A small image classifier, trained from scratch.
Training: soap at rate 0.0018, 12400 steps, batches of 128, held-out accuracy 100%.
Data: 48750 training examples, 32.6 epochs.
Rows from block 2 of a small image classifier, named by matrix and row number. Rows with one number belong to one neuron. Each number is 128 + 24 x the weight over its row's rms, rounded and kept within 0 to 255. All counts start at 0. Numbers have three digits each.
After each neuron's rows are labels from the 100 images, of 14976, where the neuron reaches its largest size: "top examples" is what is common among them. Only what is clearly more common there than usual is listed. The data: simulated telescope pictures of galaxies.
# gate: MLP gate (model.blocks.2.mlp.gate.weight, 384x128), inputs 43-85
# fc1: MLP up (model.blocks.2.mlp.fc1.weight, 384x128), inputs 43-85
# fc2: MLP down (model.blocks.2.mlp.fc2.weight, 128x384, transposed), outputs 43-85

gate.147:148130140119136107105109128131101112122136091067157103115144132118134168107091139135108145158112114138106100154102119131136113144
fc1.147:170111132134147130143131090138101173141142132088129103154128079135160156102126123111114135136118100195100139117093138161174121111
fc2.147:148147096097142154153107107127124125104146162130143153153089118127137082109107118113123156114116128185082117122092133129179087210
top examples: lensed arc; ring galaxy

gate.192:144126172164096110111110126120122137146098115138096168105106103155111130141135147135140148095137116142085146131173128142121153136
fc1.192:120146100089129108111168122114099130125109121102099093100182122119186144121118096147110166144129124111145113159128107142135163137
fc2.192:128120153117070120142093133111058105148132126103140135102102127108110152135124170155110110108115125118140142110111118102121078134
top examples: winding: anticlockwise outward; many-armed spiral; two-armed spiral

gate.43:145133143135138152127120135142183152158107160137113126138096116142109117147134103129099180149122133143149066133138101101154120145
fc1.43:142139123121152138110144131082109081116159125108122107129178129075111132094130144104140141151133136110149166153101085132103151110
fc2.43:133126157116149140131123146129132137152116124116108091156113169108091094149155118109097111141122131134134111109161147118100129117
top examples: many stars; winding: clockwise outward

gate.171:103128114070135114093155151155150133149092127115126145149137122129149160175128118126103159097115107103097112156067153123150170108
fc1.171:146143122134160130131091119122136153172161100133094121154127123084141072134155107110109098103135128111126124080115156153141090139
fc2.171:131118125101141150103112117106125089092112158140182134155119119092121113115137177131094144136153129122112148164127125159102107174
top examples: winding: clockwise outward; two-armed spiral; many-armed spiral

gate.313:136169136115108122104096106121122141100130148142161129106121103059149130179112162124135134061141131167110120141105141106161088152
fc1.313:144118147156112179123155120109088103159116115102113150128145134130086119099120094113118151155136127097115112121139125144120129134
fc2.313:102117115141145146133112165128101109138098135147155120121161110130142142174132135141057144097154152143164115149107129134124183158
top examples: winding: clockwise outward; merging pair; many-armed spiral

gate.312:115126146138168112117085150128105133138123114137131137132171144106137083146150070167160084169172119135151152109126149135127132093
fc1.312:112120132144117132101097171160112134107133155130111120131142130156122124121118126140130071116155138168158134127151117130124148065
fc2.312:133187153114078143146137115120156134124106123112126137144121114132106124125152159145136125102112148147160146152105124145115105097
top examples: ring galaxy; irregular

gate.324:126150111126136140147136137095109125139138134187101172158163104091113139141154096152107092117089141108141137136116110092074114098
fc1.324:169170118120124140181101132119139105156156128179146144141142120136138125162153129131122145151083106130140080136121112118116071114
fc2.324:099136148063119125147163114116119130085156116136098106115129101100138168149123091154199130116142135140147117117133126123149133122
top examples: winding: anticlockwise outward; merging pair; barred spiral

gate.252:140131129063169142166119131111125099133112151112150068137160149157100114143098136177122128102099145159097158117127100094095126118
fc1.252:142135125073147134166121103111148111093120137093159112119163141156099088143127144146098135115103143144083143122115118086056115099
fc2.252:145161162112123126139111175149128146125139138138128153136138128151135150161128173108134139127133127095118165183134140115109142120
top examples: winding: clockwise outward; tilted; two-armed spiral; kind: merging pair

gate.215:095141147175118142128127090131118163125134095126151153108126106142101093107086126145099141145125137141162153139136120107159106151
fc1.215:146083148091157142160150134151094104112112151122135141078157121102126116151111139112138124125140141165152086141099116131147129126
fc2.215:147125157109153126146112132128091098132092107172110123161136133117095099132127148111149135145102122127111115139128141126129137147
top examples: winding: clockwise outward; many-armed spiral; ring galaxy

gate.187:104137158114081133116136125107091159146128147126151151124090136099096103124105128107164163162128116123176113190141113107110119139
fc1.187:132095134122130104111137116097139139081115115074116183157146098160131138130166110157086114192152098120103114110119139120153121114
fc2.187:160122167123133099089125110175142119095136113164126123190126133090139124115120120162132169121129114142097120167151153142094120126
top examples: irregular; ring galaxy

gate.155:106122140154118139147125102117124099143101102111137111132129147133126152187121131106137153133137109088137154133112120162112128119
fc1.155:156084164079134096104161140114145103138097110123097106139113134123139171208166123122148115110126112176131112110125126155109081113
fc2.155:108127087131165139153081127079100108159146113103152159136128133172137163130163131124165168153132139166130142167106101127141102114
top examples: winding: anticlockwise outward; many-armed spiral

gate.156:111084140095133191160144134143120185120083082073160070129130125131163119111145161135126141117117115129143122121167100143135126155
fc1.156:147142137083139137159114090143131125108120114141118153095143121129168069122151134137170161118087120119105121160120114092135060128
fc2.156:141139129100152070135117105120066125120152117120120111138141114111075149148173119104110097130161153119081102163129104139148150127
top examples: merging pair; winding: clockwise outward

gate.370:163134102090106152133129129166111139133159176120118148135119116136140156096101130068119115147083113168093146154134119141078139074
fc1.370:134117152133149104169139108124154124146099149087107101129128121125126145066067124125127120132134104136110103114136123097093184142
fc2.370:093112145127145113126105148133123111108107152097139133122139100156125119132122131141142109166086087137134137147113124093139147121
top examples: winding: anticlockwise outward; irregular

gate.194:085170118143131109141131170153165154161115117148134146125126102163082173112139113111110130133126117059085133158077100105186113114
fc1.194:132136162131144131145149111100132097130164133130116136107138154134149115135155099171127170133157188112126101103122140189078115111
fc2.194:133157142102114135128168113156097155135138117122092100082156151149145128102116097109122129099095125123100113093175175149157158136
top examples: tilted; ring galaxy; winding: anticlockwise outward; many-armed spiral

gate.369:131112109101080135151129107136148165156137143102165126158136143096097125125159127089135115153140125137140157133131127142137144088
fc1.369:150106128161174107121097122120125119122113141143110141109143136137144150138126135156159187122162129104117141116112132115162107159
fc2.369:113094103122091135116126147115133116125083123113133138157132085156144156159132095139123094131134165164139136144103128169128135118
top examples: winding: clockwise outward; irregular

gate.298:135136119157138215119135170187179161116097106137162115081154122139154113109152088114132107125106122146124127144102119107129162095
fc1.298:073101142097133126106130127132179098128074106089115137158146157129155144128142088125147104146137133127110123127137129131105148154
fc2.298:142124126139119141133135084105110112065122136118139098166140145132132156154121109092163101087096108126105114133072078203084160162
top examples: irregular

gate.121:140156163151144117088089155128149139153128153129096154113140137106131129103169118164158089106134128133130166114130135125098134093
fc1.121:114093094123102119133172083144110140129110096129150096097102112154120102140069165109099159144129149106099103130135136142182102168
fc2.121:142136124153119103179109131137105136135161161104158112109147107133116156138170144113129059125129096137131140114143160133133135155
top examples: winding: clockwise outward; tilted; many-armed spiral

gate.259:143106131141100121107142111164114116117095131113139092094159103155148151139097098120196127136128085099127087108155156133153151108
fc1.259:137105115100111109139086132109124059142120105150157158144146111127156151120131121116152145112146115128131094110150135145125155106
fc2.259:129121112129120124117112149169145092122139136134131168133154124094111129116132160071075131157160165119145115126114138119143136127
top examples: ring galaxy; winding: anticlockwise outward

gate.266:108131147124165144125087119130123172142134161158180103182131163123133114130153143101121140128109098134132127144116133102142177098
fc1.266:104180126145092143116124106106132112147140124122117104147136084125089125124124127148113143143116115147144120134116154107169152099
fc2.266:141129085144116173090144166134160169164133135127150076197117096142108131125114148129127138107144132115174117099114168164143121110
top examples: winding: anticlockwise outward; many-armed spiral

gate.236:111182153144140124111093130145126107091161186107159122124155144112167147165111162142102101109156111129122142149151128156152108134
fc1.236:108195127150132132097115108097129123098130146064116119131172123110113125165088175131104149129143133120133112132136168130127119156
fc2.236:108120144115100107113107127124155116111131107169109141112136136140171108126100148142132145091078123115132115124088098116173131084
top examples: winding: anticlockwise outward; many-armed spiral

gate.314:125154162106132101159136085169122133167139149145155133117144147164162096152160108167140122174157123149116104092139091097113128096
fc1.314:122116181122110098157133132130110168156090147112132159123151156128148115117160126167128134184148107094110139122153096081168150107
fc2.314:134127149152149150137134131117123127113101078115101133186100105169119189129120128171091137114094126133129152156094124178114113128
top examples: ring galaxy

gate.51:121158141116122102132137096137132144111123102090163108127125065157131145119111147139124119147136108153093119105119109172126054096
fc1.51:100113135117132150156142133112105149124131107101160097154179113117130100124148111160186152139135110113128127145201094154115113126
fc2.51:144080135161103114114155150128108153136124133114119147113141112125105147138145151163112119122102121076097138162157137109106115144
top examples: winding: anticlockwise outward; tilted; barred spiral; ring galaxy

gate.162:132098146063119137090105141124100103114140115148129105118151137111080153126107057133088131175152156147121168154129099130109138168
fc1.162:151161077184131110107115095115160128112176075121130126137134146176146135141142126113144164131154108138121129131124147117161098104
fc2.162:131131129134124120104132115098135112177110116144102109140132089155104085095146112139127148142115109167113117129152151148129134187
top examples: winding: clockwise outward; merging pair

gate.289:119142114136141134093167137144189162098121097103074112122191129137119128102147145105113115140146126148091125161117130114124137139
fc1.289:150118118124100109122136103120109128138119152132127111112107125073153083133111119149138128108112156082130135153155104140115103113
fc2.289:096151144107143148138130181101136167155130151109153124109137092129143131143147130118146094117112137151121114186129161093071110157
top examples: many stars; winding: anticlockwise outward; irregular

gate.76:133117082126109120164139158145154147138175101130130140124146097088117078110126101103091125133113119131119150152152115123155107089
fc1.76:123166101110145147068096128150116119132106149114125123135095159154133149121152165138172160157128153119125096113125147126112146152
fc2.76:149118120062097134097159106128135107127143124125143123121146172100158102110162114118156106124142124109106112097119133134155173083
top examples: lensed arc; edge-on disc

gate.14:094103144096130124118110098130101125108140129110164086146176114168125098115170143137101120108123108121140126123092109140122153127
fc1.14:111193127099078145130127155178112123113124136088111119161120106104158156151141114104141110121129091175130088134084123117111118121
fc2.14:117132153177149181139163132068147117180078120149078157086149135157117129083161122098135104127137105154106118141127128115133132130
top examples: irregular

gate.224:123096136118157124129191125110127145084121149135144131144178102159084122110128164165117126150122155179145156148116125114130161132
fc1.224:114125157140152150134194152098097135088127152142153137151191097193152146116124120149140135143168118163112123130112095116155152166
fc2.224:155082119124155104152113128125138126135117133209113112134122147129138173124124113114137145119154121192118132126154154169109109154
top examples: tilted; ring galaxy; winding: clockwise outward

gate.40:128140157102149120113166109156155110105118143151152180113158093149175136160141128112112114098136139072127119092129134171104109109
fc1.40:148129116134163118159124156100150151150144150149138145121144131115121138177125077088187133122110134066138125117124096159133116149
fc2.40:153126108114092118157160140122110127144123126133126134147128080161132135111114133133134157141112137144124125112114150137097094140
top examples: ring galaxy; merging pair

gate.53:106145134141116144079180106082095134162114137122110124141116117107123160159115151188091147138144115124151083145155096116108144147
fc1.53:134145116137123151135126139133094155114131135170143180119149148169122110148136112148103141129158118123068061120108130140104138112
fc2.53:150145129177126116105127130125092120170151105102101137090131161120113136109132135134162090131130106124147165118174171121136171112
top examples: ring galaxy; tilted

gate.299:156125085139117116108152132135137153138121111124137155088120160072132144114151180143114179155073193139139102127103118129119141187
fc1.299:163107131143078075081120134139100093122140105160180120133103144134139128130142148099118122133106152142067152109113123115148105111
fc2.299:148119144117147127111107101123112101107116087147090159125120136157146129145112155102154146116154112151139117147146136150124152142
top examples: winding: clockwise outward; tilted; two-armed spiral; barred spiral

gate.381:100138127144149089105141149113125120113123123103126118143110115113129096102177123090167075160163094159151121157110145140145095137
fc1.381:124160113097143131118089145146146108152124115133129133146138097107130083135154114148140111143142177154082126087105158159095172153
fc2.381:184134137092131149085122117140090138136108119112144093112164117101103117128089147164094131137135150111092139139139150146128074165
top examples: winding: clockwise outward; many-armed spiral; tilted; two-armed spiral

gate.222:139169118108121128111118171122161123109159121135150146159125109105147124149183112101082130176066158117154105123104138089112097110
fc1.222:146148151124129130152128155097145134103128143109189085153097142131121177121144118115095125134120120127119110140111112137123061153
fc2.222:145118120181138096125121091138131093140129079105140178172114108103111147166094126099113112117112163103143128085071127118158140103
top examples: winding: anticlockwise outward; tilted; merging pair; two-armed spiral

gate.225:107126135165121122111129078113117076134146135144133099128115169122135101144093136127118137125104132121104148119146138147180150124
fc1.225:125121104117147113144183148107114173146102098095145119122134091108114169148138074114145148118133138137178082135088156109130128100
fc2.225:169131120142151138091169104100113140136134136088107121111129075159063147137134114122094109121159103141180091128166141155123124138
top examples: merging pair; winding: clockwise outward

gate.342:147131121113120111119111103140113120168142149148169128154183108144124123124134120162157170120127123097170124100100112147092134189
fc1.342:116126102116123117112127114140161148169139136128121165152114143134111103137121124142157095144167118127092116140137135121102151175
fc2.342:159128111114090128129113164117140101161142129129176157140114139149156135130138134133155116122115137148148141164107146143130118120
top examples: many stars; irregular; ring galaxy

gate.359:086136090163112136134133107113164130137132122131136122118153098108159126170137165139086099115118134174144123154105128133164108092
fc1.359:094143150109137108142106117096102181090136146162139172118137128110105133122135116146116152172181146143078103132120178097138137152
fc2.359:111096099140104098158098140152117094148116092112147140171165108135116159142123111116134103160091144103118117148133141152163116159
top examples: winding: anticlockwise outward; many-armed spiral

gate.131:149099142122155121082112145087137131146137111104101117074163114143123136104133115134161136120158141136130131129130130111096138129
fc1.131:105115146126185183114145085132129145114139142109119122131140106147168140151164096147132097116143124138078142106124175108113112136
fc2.131:150113108164089096145144160110129168132146143152151101102089146143123072161151105103140137180126102159125111107117120141115123151
top examples: lensed arc

gate.16:076126133135131164119142122121121131109118087179151165143124152137160141155138172151129074090072142144116130108107144116111112097
fc1.16:139158114172114123156112057164130091131167150134112107133139151141127112099116153149135118153158117142156116117100111143125122097
fc2.16:126157169146137151115143161159130107146079121088164097134110143130143133116133131130121127122140103136089129108111120120169183147
top examples: ring galaxy

gate.12:092116172139127166110127117125156141098129103126114080096116134154165124127143110087126114095149120158109122154120112127097119106
fc1.12:116166116116150107091098094110121147162171071133090133154078107118119127109119086121127122125110129100128104135084106127158109108
fc2.12:122165116121122125085151103106136156157129134090103101132128125131102125164159123147130162128126106112138120124110074094123100091
top examples: irregular

gate.102:104116114148170166113116178126117097115102165103182145146154111156121149134177142130147140129119129096141082145131153184102130097
fc1.102:122120171142164118114149133119175139124114109182119138178113107128118192157117111117132121087151121124142138153132140169096130115
fc2.102:126122124187127138153097190153128119129126124109117118097166122134135135135136139149168142113102163157124083098158110156163128102
top examples: lensed arc

gate.50:112098118117166135151160149149086145127125099095126152126135129117139106145144164126095165132083105175117149133136121102164133164
fc1.50:138137121194117135101142068115143154153134142139136096140159158132126130129121109184129157142168081113115165102151150109138143091
fc2.50:126154148154141140113129107167142146145144152104102119126093170143126149147129132168133156140125154140119167161128151165077101129
top examples: irregular

gate.269:169112140116120119106127093129115124073170112145150136125100186126121102134102119105146144145133099081103149107154134103111153132
fc1.269:105130124151180177144123141109159137164089136111137135155140134072133145126145138144100086149075108130122147139179152151152099129
fc2.269:152124107108151107111106130128112098158132104147143113159097113118154125140129125138105123115142141131090172101200109128101092110
top examples: many stars; ring galaxy

gate.143:116098122119100139143155113126155123110088153148115108138113142184115088152141095136102145130172129112143084151137146143161132123
fc1.143:116120103124097117144140112133144131109091156123135091148090151156121132179159121132107114126143116121102135143122149179139166080
fc2.143:098132157160136110077125099114126087159114158126114141089119148122100131169132130115177114155144120157147105125132115159146174120
top examples: tilted; winding: anticlockwise outward

gate.219:133116126103124099139113093110096177108138131078117093128133144133187119077128097115190132146100126130094108096134150135173078120
fc1.219:152127113132097102147138144113101193111162121119116094122136096160117129097161113141171128118089119142110115121167097152114082118
fc2.219:157178127129123164142122121131113139119101129066129163131157116136097119098113140172123114132100151106124131129120136157119110154
top examples: ring galaxy; tilted

gate.47:103127156143127090119109140127145093157129171153115169106090145109133114143180122055120137133092147150128095128126126115143182117
fc1.47:088146153152118098110137137138148088160121158126109187128115147112136115128175123067111147120110161165122122145159125119115184151
fc2.47:148121131103155109123085100119133130127175141118103131151133133170133106148164119163140168140121160142142151127101167138123128131
top examples: winding: clockwise outward; tilted; two-armed spiral

gate.64:127159118100126121114136135170146161132132158124110141132100125129173106156163125103124141096152124146100112103127090093155142143
fc1.64:156090107126120146128139112124083124138144111145155098112090101155117139128112131159126092122122095153187120133149147129115122128
fc2.64:177119112110131166157107100129142148130146150117111090120133096108157142137146130163110110128113121137154108123151161147130088128
top examples: ring galaxy; winding: clockwise outward

gate.37:121098141181154109100097146140126106153130099114121116112123114126115122104127125125125150139079149113137098126146158145137137103
fc1.37:094151125102067133133152091128123144106074130153141130134119162117119108146121121117146133133152064116104164135140121088086124117
fc2.37:114127133078121126153135104103150140087105110153093128153137113122101153127122089140131155142122077158106140114139084158092149144
top examples: many stars; winding: anticlockwise outward

gate.2:147189111126110139153143099153123127142132126119099103138094142099136150119171125121119134088155156131175140137134142130157117099
fc1.2:125186136147127099139155112161143159128125138122049119101104139103109132117128107112114144105123181107179113123117164151138129134
fc2.2:115151154121099119131137122108095100141137102167105187142148141154138128131140124133148139100112135125100128125136139117126165092
top examples: many stars; merging pair

gate.361:157102102112099125134157124085107154134135142106102149120107129116120142128127139090155119136102109166108096124104132100154116145
fc1.361:136097120127127128112147121127087089119146160119113121139141129093101124087153112124147131118120161148108113102137132077136152135
fc2.361:132151137142132094134121137106118164147161148122131128155107119136157116092131125081154145138103119119115124119115107106079148103
top examples: winding: clockwise outward; irregular

gate.297:151179123133132118175150106134103167133141105115140117128094102110115131134109127104132161109131125098123148110111166150122068082
fc1.297:130184129188146135096114130109126115136115147173116175147138145103097101144125141146135194165155145171123089107098121117143139133
fc2.297:111098126100149144148148093140111112116190127122145152120105149117132146114074119143143160124087113116084091120123129126106125132
top examples: ring galaxy; tilted

gate.185:132096113141140110109129132116150130169157096136176148156117134158134111113112136114135107150142105130120111137127136155123153113
fc1.185:141143121095141092110096141130155114159118130137161158149104157119100102132124124123132143126125130116121112146154110112123153142
fc2.185:104166167139141148116109127100117158126134098149120109141125117142150184153126113077144163145099137123175169136146146143114093128
top examples: winding: clockwise outward; many-armed spiral; tilted

gate.377:112109112066102131143087093151096120143130141121130081127129113149135113090075124073140098140138126133181120123118120126083118120
fc1.377:128155156180154133111160144130175112123128089111117123165137136098091121151164137138146120118123140181095164107134114122168170129
fc2.377:140094138151108103113168142133154134129152116185164154150102125129152142087124083160155150137147110146096119118087089141111149145
top examples: winding: anticlockwise outward; merging pair; barred spiral

gate.339:157089102103078142161105135144115126138110148121107098143082153126118109077130132087151125082154134096119129120130126166141127130
fc1.339:121174130158150113149140139126129132141097135131114167117138096120165145135132089151140112156107149138102112113102133086135105104
fc2.339:170140118110129091116124145102118110132100089108086131126152117132150122139130091151145124143141131099140136152131090107150175144
top examples: winding: clockwise outward; merging pair